config.yaml
crop_scale_min: 1
encoder_norm: "rmsnorm"
encoder_mlp_ratio: 4
encoder_shared_expert: false
encoder_patch_size: [2, 2]
text_encoder_inner_norm: false
adamw_weight_decay_other_params: 0.01
Rows from block 5 of the text encoder of a small contrastive image-text model, named by matrix and row number. Rows with one number belong to one neuron. Each number is 500 + 50 x the weight over its row's rms, rounded and kept within 0 to 999. All counts start at 0. Numbers have three digits each.
After each neuron's rows are labels from the 100 texts, of 14976, where the neuron reaches its highest value: "fires on" is the input token at the peak. Only what is clearly more common there than usual is listed. The data: drawn human figures in many poses. In brackets: how many of the 100.
# fc1: MLP up (text_encoder.blocks.5.mlp.fc1.weight, 768x192), inputs 64-127
# fc2: MLP down (text_encoder.blocks.5.mlp.fc2.weight, 192x768, transposed), outputs 64-127

fc1.185:497501559481475568464558547511629472498406431432532422475595485547452621418528569517515571590500529651505438541487451545535469398470553496441451539486494471500501520406562523441585571537501460
fc2.185:555455494479558472583479453521490484419536509440533540474448437504420482544485432515491427480536409466445433487621511484513508529607436557538476489517453587479562468474446534521494451464495476
fires on: "waving" (38); "standing" (36); "arms" (26)

fc1.302:528554511547458588495452470504458464482446552540433513519510487490529529452544473481400601504504498465597475520476522450556505531558538467540501517452416502541423528504438450440556480588527477
fc2.302:486385537497471513491542505505556607556497544454654544520487505533521475527599528612581451463453490556502559408475559531498503538412528532494508441538477440476456409481536452529420485408510427
fires on: "teal" (100)

fc1.496:499535534584531372374505458518622451478576459491476529429499537524528488472426470504451528525443485446497681614505543520468526440563447523577407498407533445466423510573461395573512461478574443
fc2.496:481524449464498462544474555571505462475549485460490490500485517496512482584549518569491429489446526548476401441445487444542491560497645414539581529578475405561525470546558410460507377509465508
fires on: "pink" (97)

fc1.628:525518535513579454427517639383590499507474487503472540529585531562522431544457483522557446474505451494561488574537497444442475569468420422507479491608561516567541529416484578542425457493450447
fc2.628:516540504426557586469526372503425474518495457515511437516509509573435554481447525491506411489502544557479411490485547579465527591470491444472524581484424493603567471548503418461525467428568455
fires on: "<end>" (94)

fc1.431:468466442466440437606457496476415499540505473542538421508397561425534509471429570547473587501505509477496581522524480518475496506451472382410532515580506494465400534446603559456427502518490547
fc2.431:560544571452510486370590493552560398545518485502493545603604505506457482548387383510484483491583491540460450512476405473455456504539472547506464518508475517558464555448426498540523563596538503
fires on: "<end>" (50); "hips" (21); "handstand" (11); "squatting" (7)

fc1.556:538529401424457504479515516460556500420481419473502489492530574485565546572495544546512478564572517478500524452569520523529558517436502485524489514540397404481558462437476444501499474473524560
fc2.556:503496492525486550450524401620555455455486406456478439563531482557521597616490501469501531526506476551504517610450572406492489541436530569479462436486500502481524490557457492431461521503501415
fires on: "trousers" (100)

fc1.674:502515473528510536480473437606450528510449436472551454431497548594445441455500600577529491410443511518448419531516503558506429445524534485629609522491520468438515517503452496448509428534546459
fc2.674:469449465455437472413525513506531467486507502464465538560525467410514544563487449433378541585518518455586524503552552427599524578541555498527441501479532551572482526500491469549475440498455466
fires on: "pink" (92)

fc1.463:518421588429542408521457463537496522478465470527454549468526566580532570487421556499452550600511419442473484443530571554387512538446450468502502538549590547403535483465534505514434540514535506
fc2.463:447560472482467528451666520452445557523511461506587481493472549510506526518490441540531560491527437480497479484521536407469498546552372568417468554585493416590518477544462481561516504576510569
fires on: "green" (100)

fc1.490:525457509515565547436471478461529572440478481478515538579567598642486467429573461548622615500629498445497513499459506488456485437480427455455439559589481512511509541511443522445506481559486482
fc2.490:507506457471562498531434459521512563478393462492388505443502460558528573610511434433476487439435489537578529579482573573486505480545533522448499524588422457472521552491484555524549519506450603
fires on: "<end>" (100)

fc1.639:468514426539470500504495486532457594570592489565507526415417544539503549565481509439573584508490448476479549537414397508496516430608518525461430439469510517465569460521565503526490497412447509
fc2.639:543502475480499488445495506516567369462417511557411507591435458498517504543559470441457526513504436564521464453570477560497527540430540558532430579609539490522482509526451509488472451522544499
fires on: "yellow" (54); "walking" (36)

fc1.250:534485474512543440576377552470476534554564538603601511531553447543480455481511485562492440515494473545461406526555430553482583553478511404488477532502497533432572467551545458518540474582556550
fc2.250:438516550598470586502544456471536507474543485436534446439440574422473535459489483525521455512430459452515520491505500572398382534506584490534506478566505546488521622542448618522417470457478445
fires on: "handstand" (100)

fc1.449:489483582470488491448490427432525489606484531490455445618379527494594502492595509458522422612448527488470578480534469474486498643505445472498419443558471529384474499384467503447507443538528509
fc2.449:453526488509620538529545516496413483499564462500449428521539479549504568586467440436573502452553560522502478604479461468502520440451478552507447491510520439598517408563427555568504496593602507
fires on: "and" (100)

fc1.232:525429661465493554586489490508543541544547461548505509546393559482455523475476455510549436464508517548470487594519492489518613619438497499555510535497486472463494505495537459511498498404456538
fc2.232:543540462500478376403482558527496459591418388509400475448474492480546506497506493494505532492450495496479520576503421523560492415552554524402502558578586485570439529551512488504417443483545502
fires on: "red" (100)

fc1.197:503475538476601465414523451458584483530407493480486489531500471519458547471554475582419477488585494525537456528485499450483466534560496499477551486532482445526477479543525546484425529468505517
fc2.197:429462404450466526567451504492565510563500520495512510561550390565565470508442569494435496579485491447413527437521578561508400571492395470522536545496512546540560387474553469455528476536587482
fires on: "bowing" (78); "<end>" (22)

fc1.563:473459611472533565508509462450492397487435429492523497534434540471517497457509473483467465487542487467386492447410516451564468527440445511454514444553463537397595460484578529471506419491540574
fc2.563:559503456518429428594479518607513529519497600493413591511590509532520560573401487511436475556550539554512557533417506572536471567536479504376543478536469522557480586521476508544488553564525554
fires on: "bowing" (100)

fc1.641:427523536546498413582507506516555628569550503534534478469461541523416454523539589496506441481558532491505624466506454459478495584425477507466436583521528529408505496505474507481557528413435462
fc2.641:560621528439523479564463466561481482454583517443404487563463526515552489558466414511424503448547418541488463510538400561518536472528547494485574442482483485580511510526527451522498504542596516
fires on: "red" (95)

fc1.378:569550491525510528514538490436555456512464591554518588563522478474536463581412522561491396535468441478545581505545425496402481473530510509556466497492476536555506520528452525521432513531548475
fc2.378:479511495482545450397486675550440507507562481524455475448524577582474550474597431483475498452466450503574465494469506448521494424461492595548504524522469502471530528477529549579510406500443489
fires on: "teal" (100)

fc1.81:525522509540501558438527514483553396458426456495542485399520569498534449552508483464406469389520507457488519525565495411499512494543404468506551460594494507457515519495462494500581500502549611
fc2.81:461473523607506479495485520452535523551593577543485589491546444551467491404419475415535537471485526504512488435550460474583485488569512498458495524418512431448501441609424659509458496607396530
fires on: "teal" (100)

fc1.373:602586492428558517530515591501479536520533509444528483453619458477429405424508551410450546447567557522450396540477452524479513500544478492519475478551485576640448517446490510534439598518569449
fc2.373:516477396492569494503476426434532494491503526464455519451427366493413519501518572423518530527463533518472470529500502538581518433593453444502564441472525465535537486451525533481496485559595524
fires on: "purple" (62); "handstand" (33)

fc1.188:557488493518546390502480460513525466463432471536568517506426498533435443448446517554569454593518456460561573437594478460478469439498520501580491515487489511539588543548517547505466417504496471
fc2.188:577494522524392428530419503521407509472512508574497438573479453506609510541546454387546510505446635453492482547417510442531552515465478490551593547491604486524520422540498396431571470583529518
fires on: "pink" (80); "handstand" (20)

fc1.577:572602462425520475464572460554519522442555555539575443596524536420523548499470556408463472551503500446491538542452565460577496558402525449461481483509534446499428452559406506512535480471425407
fc2.577:510398540438462565418497479423408517516459461457503521488456448534571558511416391600622510445453509430485474518550472516510500513592483603494536481520461572595613483561418444493528506520484520
fires on: "yellow" (99)

fc1.691:514501505528442494463557429542506545495529471510598561554459497474517510511448503423525541507573463577537508573525398448412490556496451511544547594513542504456553529469478530489562500460406454
fc2.691:499524472494401441532532540490539470441492521535569479503594475515522480534555581514439422453550489505445576447492493508575565491532546537481619400452443465491521455547518494474493452561517454
fires on: "trousers" (64); "squatting" (16); "hips" (15)

fc1.482:492575542467533442526514521426534520515556506476580468549513400500553434450505566466577520472571508511564632544518525523480484501496497557496476520554448592489525523507465511454470413547514437
fc2.482:433477507546510473576475539579521525466496457562454487382374628451499495413510493449518540542492502497496466561466417504527452471459505543374580550443481487478553458517503423427444518522507536
fires on: "orange" (49); "star" (23); "sitting" (17)

fc1.236:481439407527483493502607445447429501597548453478544391460450520487510423565529512479458516556512522502435502503481457552511538472522551511501458514574534564428548610398481484493374400491445502
fc2.236:541620605422551487513517466561567519520479497419558529564586430435463484560538469543515501524466479552476499467459520459385543590544523567518491473429402522517507541435429520437538508502544473
fires on: "trousers" (90); "handstand" (10)

fc1.616:478560516483483511537386463550532417484560463532426490412428526533580473529452474500591515579502492491537643485485520534497486433368470541556524568499491519404449442477475423506475545489464574
fc2.616:514519436482498484470516470559410409570538502549614539495576502474490469506595397618473490530503532514410427529453468411520472545491543446477552507551438452427542495523507504499498440464462431
fires on: "green" (58); "splits" (31); "squatting" (11)

fc1.140:534527506528584447466513444508467520405514497473429506487467492500456519430428500546450494539558433515477555429523513500447509493450416519503408460534520513560583389426436445490456492513497577
fc2.140:503422528504549472552510478490521458534528427504541511481477610513513420611527453545613438477477613571464533487513580429465548387568501561519528604486481398489436567529623493475473486403472514
fires on: "white" (100)

fc1.758:462450584442533480472575559550460406503431504391520451512541487576570501500530541550466571465450497449492473559500533557594565581532437460451482430530498462563492561457551555562551543482448505
fc2.758:593523471534576430439479540490469549524552488503589499573471485578437502505488501518549446455432531598448474569523514498521540437465395499526525415525465463622571512457478480495489510545512507
fires on: "handstand" (61); "lying" (39)

fc1.396:485531484565502454488564537488504497467559532406511612511461483534620581520493553426492629379507539425566531556478401557505450517542440442518555549497498486492506556442603432510403473491456488
fc2.396:537509535465421477535484611489503567571415496507591508493490529500365500512444506515515471505481481613499439483509593465548610429559438551540563475490450508446515496483372456486496492489497488
fires on: "<end>" (49); "arms" (37); "black" (8)

fc1.113:469464582442478594588516534519492538436474540501519427532385512410531508546516453516536517479470489459497514555521483535552566490510445495482446474432471574496458483459401431546463465536513515
fc2.113:585494462501532402525548435506480511457422499562490494379520512532454537463432487517404519522484449556538526506545488479537509514496552549504619518515579473509492499562655578503532507432450462
fires on: "lying" (100)

fc1.356:483500550511506528515525536513425476535486393446571485492517560596455592538435474516478546464517499472564472486507486530485474556459465542466450487549455549544535435393454552529495505538528553
fc2.356:611541607486474467456618494430497465422565488519443503536502497397608528561561492367506472395550491536522466461453526482514501469477465533504475515518485449544527503507423500430597503541541422
fires on: "and" (100)

fc1.484:486527551537579520474440466486561497480548552537577512531549519582570503465455525510505452595408453498422588528600507490461552574466441474507512526530545548400441521460432491508503486469561517
fc2.484:518489435544496507531459512545520540509432424522467540542555542560440442510598456532556502475527614544517529500458459496532480533515571517466496510501424517552524573448533473540501490480472430
fires on: "yellow" (81); "<end>" (19)

fc1.222:462504576590513421495580534511591559471445508409505528521567390534543525542455544465480457495521468429470456503485423463501429499441522544458433529454620436487529521414516479536601462514503514
fc2.222:543515457435451538517653553500591495515529506479496471433487493564500470443529495523531481583508508572482425531534473543480502425594484520550453406578430578492516388475470511435527519504510418
fires on: "waving" (70); "arms" (30)

fc1.257:515553528507430498499451556458518484430528463395513464580519586543473483411544547458525475421511576377518482482536504499532453415497498495472470543508512483402466519486417486521529495516463507
fc2.257:560515513483578557406481543503530541528429375533504511430409465443522410521457506492534501598508448601453490522502562502494524579469431482511484494495532482412529497510488504559471497490530517
fires on: "white" (100)

fc1.515:545465525494467507492516500544524536574546422504519485536489537487463607516477460501508538475501462591512487528535482516458415432536495539457499563621490437511517455464425511479513468529497431
fc2.515:475423500467436497450454430439418525513508397457477603387579481494514418451545502534551436489453487533566509509533505458600499459487603458456557497360482551515484528440447431453555458510507530
fires on: "handstand" (64); "yellow" (30)

fc1.688:429469529550573507500450507443572453516477463371549514511442532558453428495492530459537545480557499451434562447524436447551399433549476544469546504549472541498520390500477488475529495476527477
fc2.688:570503488514455471511547485582473396478483448481385619537514457516465466554417451520471453507548536546438466504491457564513590518526503491441559565484455452569519501530461465554505483463455465
fires on: "orange" (100)

fc1.512:537571625463577494470520408534380524516540554446544497509496459559531559563518522439531429582535529422501552499472457480504594548492579422504435539544521446400497562479500506556519485518537400
fc2.512:528450554510610530464450635478514543460476511465482478483497503439562506488513557449548545607620473553484445491478624558557448478516493452514538554441564459489555465548495455504581571441489484
fires on: "and" (100)

fc1.215:524384529487499478414451524556414521543553500352490456535450490510525589426532539502519525498538516535522541545508447485591553455484521418461487420552420483526501530460538521454555545491471619
fc2.215:582533455580569383583525513557493542577433485461504516498522528408557481492453477548659508550535522524462499449390518540487558560562581519534506530490434490493546542483581528483539509471415433
fires on: "red" (88); "lying" (12)

fc1.290:531562520457442476486541432410457494522560636486589490523504447479570430493527530516468515511555550419474506597445452445457491459462522531510510527572451461496539508487538402461545573451435493
fc2.290:435377513513495559387555531467491524464524434468449504489479474499432449516452478522457434513412533469532532539528576430555493469502473562475639498471492444504522467561426476495414433569520537
fires on: "pink" (96)

fc1.443:572466486503606551456597485441559432508484523551456540456534459411538520470448534535530478439435484513495407512512459511585497495445495470442490400434480444472518460432406525460514482566563463
fc2.443:515537455441607558530328530565535543427530566551504516535517482552486416477504516444441517440546476459470558376522466438409517498482533623563560595564435526501446518573444558520528470467468503
fires on: "purple" (92); "handstand" (8)

fc1.355:509446555477544525481450477475559475489540452467504458601494624584564512514423589441509513539545548467413582519524476468446467493465492499454539419530456482491536441523544476579469547558458530
fc2.355:514557503595496552528630472513405595560473400507410540504492491456476459518548387517554522482505465616482483509520398465471488496511452602530495538493540496569455551440421488528446445515513465
fires on: "white" (100)

fc1.277:546432514551532488540446485461490455610541449400483451495440406528566534483549528561589477521553463438471518519439474501514520518416487586462436503453542388431493577534463437479473534479491526
fc2.277:541465481548485528423546434561528454562478507476489536543603541439502523501483429490550495497459523568514505485548441530481480492535514518521493568484480382505531408438574534550543440371507467
fires on: "green" (70); "handstand" (30)

fc1.481:391569570544462446568477453525583535443551508627495543572549440422490566456443575474480546446534526519513408538448491508563577530439489415486563521491567569453518537406577500409563538448519501
fc2.481:565474491544502487600522467548539506500492490527522435490421530509424494541556470524513528442458542623508578458541511508516473515617525606504463491408467455618491533602495508496432491480511510
fires on: "white" (77); "splits" (23)

fc1.719:516509535485511512455443492534523439604570507479558505482514434524538512540601503552556545628504519480447510536543420419532474534486349518537523497481517476535434527466508542494514562490489446
fc2.719:526441493492455438494534534540473526407424543504619490494486579575515378455499501558461484361532480535442472464523578506508484445601567543451473496521493618513619554493531528615484538443494510
fires on: "teal" (100)

fc1.500:545381466535557587549540496350517493426433524531588462464541480517538471417528675455543527456542493520458547475434527603501452509500506518487528404532487422603432436404522573555615491506514527
fc2.500:535584475488480485471432510517499554484537522446557561490502408478417489465480534549476497502463497466526481516539520499580578586495363563578491423469538493475493501523441458527522479565597522
fires on: "purple" (100)

fc1.381:527484422493517506513482526516565487537454523580613500508472557505476473570444489514444524424508435508474451521527465497491411458500490398441466511499445499491433486438529500538540605485400490
fc2.381:446437495477479489493555482550474597508530453493560545408432501425537526501458471582466535549527509532445487473475535533502432446402536444485468431436476536499473466465472570554514440466498386
fires on: "waving" (32); "standing" (29); "out" (17); "jump" (9)

fc1.177:549530457595551527514541493453451426456563402452521411560543528509430503519544597499490556454533549540585564547507461537618461517499498480443501400526547522564380519531532488459478509417501419
fc2.177:526466563408492493481508541601513573508457582508443537479478496512563448450506439381455466588531542468387571519472566455489561471498484504432534651429492529430550473577543553514603444505533533
fires on: "walking" (62); "orange" (38)

fc1.550:480505640415476521440484496462587552494510500447524579474443424453430527575450544394526494441419539526511550524538487582592429536439485533479454467492495429475425489500529430479559490539527546
fc2.550:554484452492540428564547441613377475510523454539551500502488508527518512489501421610528513564546517497430513516513498435449440553563484489508560501435468537550461626574455557556469507480500468
fires on: "red" (100)

fc1.37:476425443539568502366538425535537475489512472494486470484452543594515624554451460498539402599529413429502562437542460540464531478552458401401455545549497491387492475524487493492532545434488494
fc2.37:499539444468542506464445479494528461520451516506427501491520527394551527487454435459465571424444550525517474563468554509526481469480585530580554564538519468608450466577416530581563457611524588
fires on: "<end>" (83); "hips" (12)

fc1.603:546432432469545481467495588464446488492485464526552453435404540618599522500425491464479568445511470460529513477537596566525563463516506552428481482466512474425540526518445420526408447543556497
fc2.603:604569461437477455545457497556557543537532566460444507474565505520510546475566560579536542508412541466554540518514510497494397499502484507510488539547556417456468547451561511503519445490518474
fires on: "handstand" (77); "<end>" (23)

fc1.12:574503478543510554507482439437515400483513480491537512383478448504544566478630451477500387463470471534492467534427434467533442479488521453560473404471559448449569512470480516514476522467519566
fc2.12:405446494506469464478540514532408591490471599468324531606483446538449419547391509486549519497484514536530535512528554428421528537538466467493492485534524530488419515571482464550439481496540556
fires on: "teal" (100)

fc1.251:514505518503492501492522334531475417482469582549517388476430538551503448407549500463523519519500534484496597493559456399442486533542542548591473567553421521430555502561476438532496511430560526
fc2.251:577344552535464492528543512590464492536554524562478491567491481557558505516480470516556423568509541494617556531511478446551494503407525515480539524579524528448508501540487512504417524514514482
fires on: "pink" (100)

fc1.447:489613450541503476493511491551485490408573504496515513592588479518457607443560569488533537527566546367531470607513495546448564503463531453444583492512562463545473543538432507452466528439553494
fc2.447:429411485583557527502431540473515571448506465397460463438426536506513487494451506467496451479529413492437513478518521514465564520463397489521451524414479481472576576569499410541378499496414529
fires on: "brown" (100)

fc1.537:532582460458548511437434462463443511504565499449449499492471463482549537470525499464481439426528506474463522478542462534430476437460555452506530465588551575521502537403491503496410374591557533
fc2.537:576546427428518447468508518487514576543496517538556552549504478475481474418554456510503495560497472509461441489476463521564454542572428450470516560548541519600470477472515490491543526447481561
fires on: "lying" (100)

fc1.685:429456502527466500446560405527505511572543516578510507481547571543426454447499502495458476525354458523485520493459529504570435491475466571582498438509527472486472437487541464512429444491592521
fc2.685:370506413503435439473495472593529521453513532480490532509524495518563514551483484442532509591553572489429507514509517461542566472506519563532642503488446597496399472417368569509422610506458536
fires on: "teal" (100)

fc1.307:508499513530556462486401496497489528538488541417441496550510525527460492469517526512510485486525574493570505554527493417562510494459588472492480589597398530513567538452539524517517562461529462
fc2.307:460522445417460550552587431557459494593446541448470512537475412515503481444451412591494488482533451511515561500522484562405499502506538507538478507546509498527590509466589402451496436480385501
fires on: "pink" (100)

fc1.361:538517457505486517426553496520511486416491451584517486597539535556569503513431527453429531486554507539455512541567516557388566478508591499496514564514592478453474506532479483459447562561507503
fc2.361:511449513451463471504425597509471533444512499437455496489489502466513607466496487470478523441500532403407559499450426490422486530597660425494560460530511531537463433547505572465451493545565490
fires on: "handstand" (100)

fc1.359:596520565447603535442435441527486507497516501462565412538510503570554530490507489439521473540498536469507527483522525441518544554544550496534481464542418473510584437452445522480518492524562515
fc2.359:501526601502585509527466606552501525527428519475483533435506438496533534494526512481481478516536457430462463459439469556475522471506493550477469570501554382539633508571419547476486547490558426
fires on: "and" (100)

fc1.745:488461504598580536530581437561432543596455493347494407497523475518438393433570482450593503533561493482530540424513527478458475470474508461577512491492488568534446496486468506510461519438554528
fc2.745:487473517426574469499540486510523555462549487492470557532479455382537548566469513489455458519467549508417490471472460513488490560627553473494536508566508458395579440448484521459483475574478492
fires on: "bowing" (100)

fc1.513:441557488619525509424408507488542581550590488440453552408469524586542532496487563399475422499493510531478528556500483481490454541496534432518591431494484495543461498535561522525483440498528464
fc2.513:506520514474494361452494517560502513504427508449470546610526571416449530432487396620497508494527430574436452487471522511533518552515496501438501505574533417592459471414539526410426401467481575
fires on: "lying" (100)

fc1.42:483552503465562572376479601547355574449511487518606529452483500482463555465513459491545470405480411477493510525453505461495492559500378556400510421566466414537504534510509541444467501535511509
fc2.42:519554473519514410490432491491570565473546474516498513518447469450536410495583493499455605449478527428501571397570454524488508429454579475566505550473490555473490529551535479436551503508508545
fires on: "and" (100)

fc1.394:394483487429554602550543426430439412475497489527543566515379540553507509494534504530564543529524566464555507544545534536490535558561568413513411591515426495496523548492518591503448538456510435
fc2.394:495474563485480426483487471442571488460480473540420511501481491546471520519424530581447437456495426446476595464516512528551501395478466562441549469500560433502549465575545470517501474566434541
fires on: "brown" (100)

fc1.167:514501486596517627564547532534525448481472508530584500405423574465427523569580511535476622418470516572438509493575474540524502480512428516464586440512526418529519620553633563501521501526411579
fc2.167:571520502487464489474468534479570518513459500477366477536506461631512521522464533409525443481499538422515519435560447440525444501588499536548455445544505542560517490495522474513462513480495419
fires on: "bowing" (84); "lying" (16)

fc1.61:530437495493465507442544575553473533538513527491429447496481454462595556455496409406453458464518486522519421527458543498477503533526569446450382451496524413490529465499612469540442492491503604
fc2.61:494437569571579487520425484549466499581548522454539505546445514510447552474476537503575493498417442547490554566555456517512532531486516469511580517518539452448549576505470500449504519535505501
fires on: "lying" (90); "handstand" (10)

fc1.578:495463439484537467450489509475414560492565527539531508555381588507560481585567491526514423563559453456429481461493516541552485415568449486417539457441477521440490479561519569547557486402523469
fc2.578:494509501518426572586501462554530465499390490413424539531542531536441541443493531445509611515558534497529560543635405416439531552410475487593431484472573475533516476437432522523511462559477536
fires on: "walking" (75); "<end>" (25)

fc1.315:588489462510499553548582534488483538447442443539552443500529498439483496495476480490569526431557544545424475560556474457539511510482580533488489487445475604412501532482593438571457481490501580
fc2.315:466494547514518517458505538513546546440491513407589554472482464486436576437516448592533467456540523512418423444546464402461505501416618489453397475538496543470634536463531566452483515526522462
fires on: "waving" (64); "standing" (36)

fc1.219:493403554479529428593625562497462533484487447513502473467447461456455496458508557553456448441534473582517436619554410484525394459431480552495522394499528487476457528512536446517476537521528522
fc2.219:535411540488450467490524561443513443459504503466585481502469443492456584488458537582499506466593561443421517394522473456548557589531581484442433499511445590457523503523537561415567409516472401
fires on: "waving" (56); "standing" (29); "arms" (15)

fc1.757:548538479447475499478491459594494556456654542460550502485527642468443485518394513597521479426511422552494427543454454526512513524506505471513451521444497483606532567440513512485499491507448454
fc2.757:491444539552536360512492561432500414448510424534392485544473461535536489534550490378442516562488583475548590467474603439524510410502489456532453404541517427423549422529500490516444542443445463
fires on: "brown" (99)

fc1.572:610475488464511538545532533543481528470504494447497449564512467585567559457554436533442544597474553531489484511438635503628507521485490503503536509564523577546557490427495614461461450460433426
fc2.572:479531552483590445432532474459578550490529459380500461298557477484439446504518489469540455558556482615425444544616549447452567505592507485521508458538494475547484509471462445503553465507463452
fires on: "trousers" (100)

fc1.178:590498449509541578490477566491559456549569493470459452569542447548506574454479464596523461582448479446455537539469530561455434528509615512496483477504562495464587545450548494419476499452512516
fc2.178:493514509411523437546471454425408522557580607437406408519492561473491518491505549464577507464542525470528549628386441495443568509522452521459512535526422475512465541538473440591502503405487519
fires on: "brown" (99)

fc1.116:512526518610507562519474535404566504505509511557584488434486460562492578554504505472482472462547445534550527469496512542452530487439557535483449471525476493431436515571484533524462460489443515
fc2.116:430452441471501488505477431651492441473501492474557499477423533486406428533526462501532448522504612524443485393564499480568516504633444438567494551484493538605514453477524476463498485567452440
fires on: "white" (64); "handstand" (36)

fc1.286:476535520458489488458510426527538479486534551469446418440560489531443530529530448498428505517475517456405412513575493546629477546543421496482485445448404478560569486562565609375438509468482598
fc2.286:470541497543476548559457479558417493530484473618421457515460419499518592480475571519540463469440512512538527445498601577480579474449474435453484538543523517486525491456510462530524471440510470
fires on: "yellow" (100)

fc1.235:435540483433549516539524508534513551526494499493515533479505463394489587526475548489624565503577403504494525523546532508525555598467469389554595545554513558512440528516477478466488584452513433
fc2.235:525538551528447435561470504515459494547490535486398447500497462562459515463464386516567460514470552499410438550459430532430459512459517630523626538497539395501556582521461438493439464541431543
fires on: "red" (100)

fc1.428:542555482464574531555495478533513572485483458451528444503407520460435533368487569538493466582510474419522510468535424432569539512487610411483426482434466490604415489462502517509439550557519565
fc2.428:555516479482495490493623422508457425392533461504460445512468505485575407513536526503530495545527457507523499489517599556464478450558501498459520578494458506437564590542493455466435483559486535
fires on: "<end>" (90); "handstand" (10)

fc1.471:521485578509492513483506404425486487428447585492501391500447493422492472490471556576461504393461530485497551487435378443458492593516508449412555524577538555602496558517439469458506499455518536
fc2.471:436563476529547443539510448538404486503499528409533554534465504503518456480526466504593510538506544460545537468517597470596508406468407494557543396567528536536478448578531403533481525500433510
fires on: "teal" (100)

fc1.316:442507519422536488441447571470431507557451493536611494517382563583541437555548524474469532490567501439484542480443476466445508468607493460501525451604531439512503462511570509538464558473398490
fc2.316:512497486533459456517504548502464549454560523562518469440521517481540500519433482537445463630519474467414461551524385494537497487503559513521498509414586540454448429517378495582500575585595526
fires on: "<end>" (67); "arms" (33)

fc1.171:426524478546555486611477484442548469474471412435529420502394529608476527609481449465442504576488482486482494578440478517402470473472445484515591486481587466463551525414576514526583482474553492
fc2.171:501441520394525483426501527622509477453513528437455493498579516429585491448485449512541544445503497555442511534507507466515550588577596548472455460497468626570473473441493488426407477497448468
fires on: "walking" (78); "<end>" (22)

fc1.398:471439464485520580454496470516405487489498508621535445543577457524430587484477518462530450592517440444472526514571465447439470521485464514529507456552483499496602508512502442436523431508495591
fc2.398:464499519546556544575487486546460502424435469551502548466572498467559500477488479463436507552451483425457459435519436459464590574458544405515443526498496569488407502468521529459541594505486423
fires on: "purple" (100)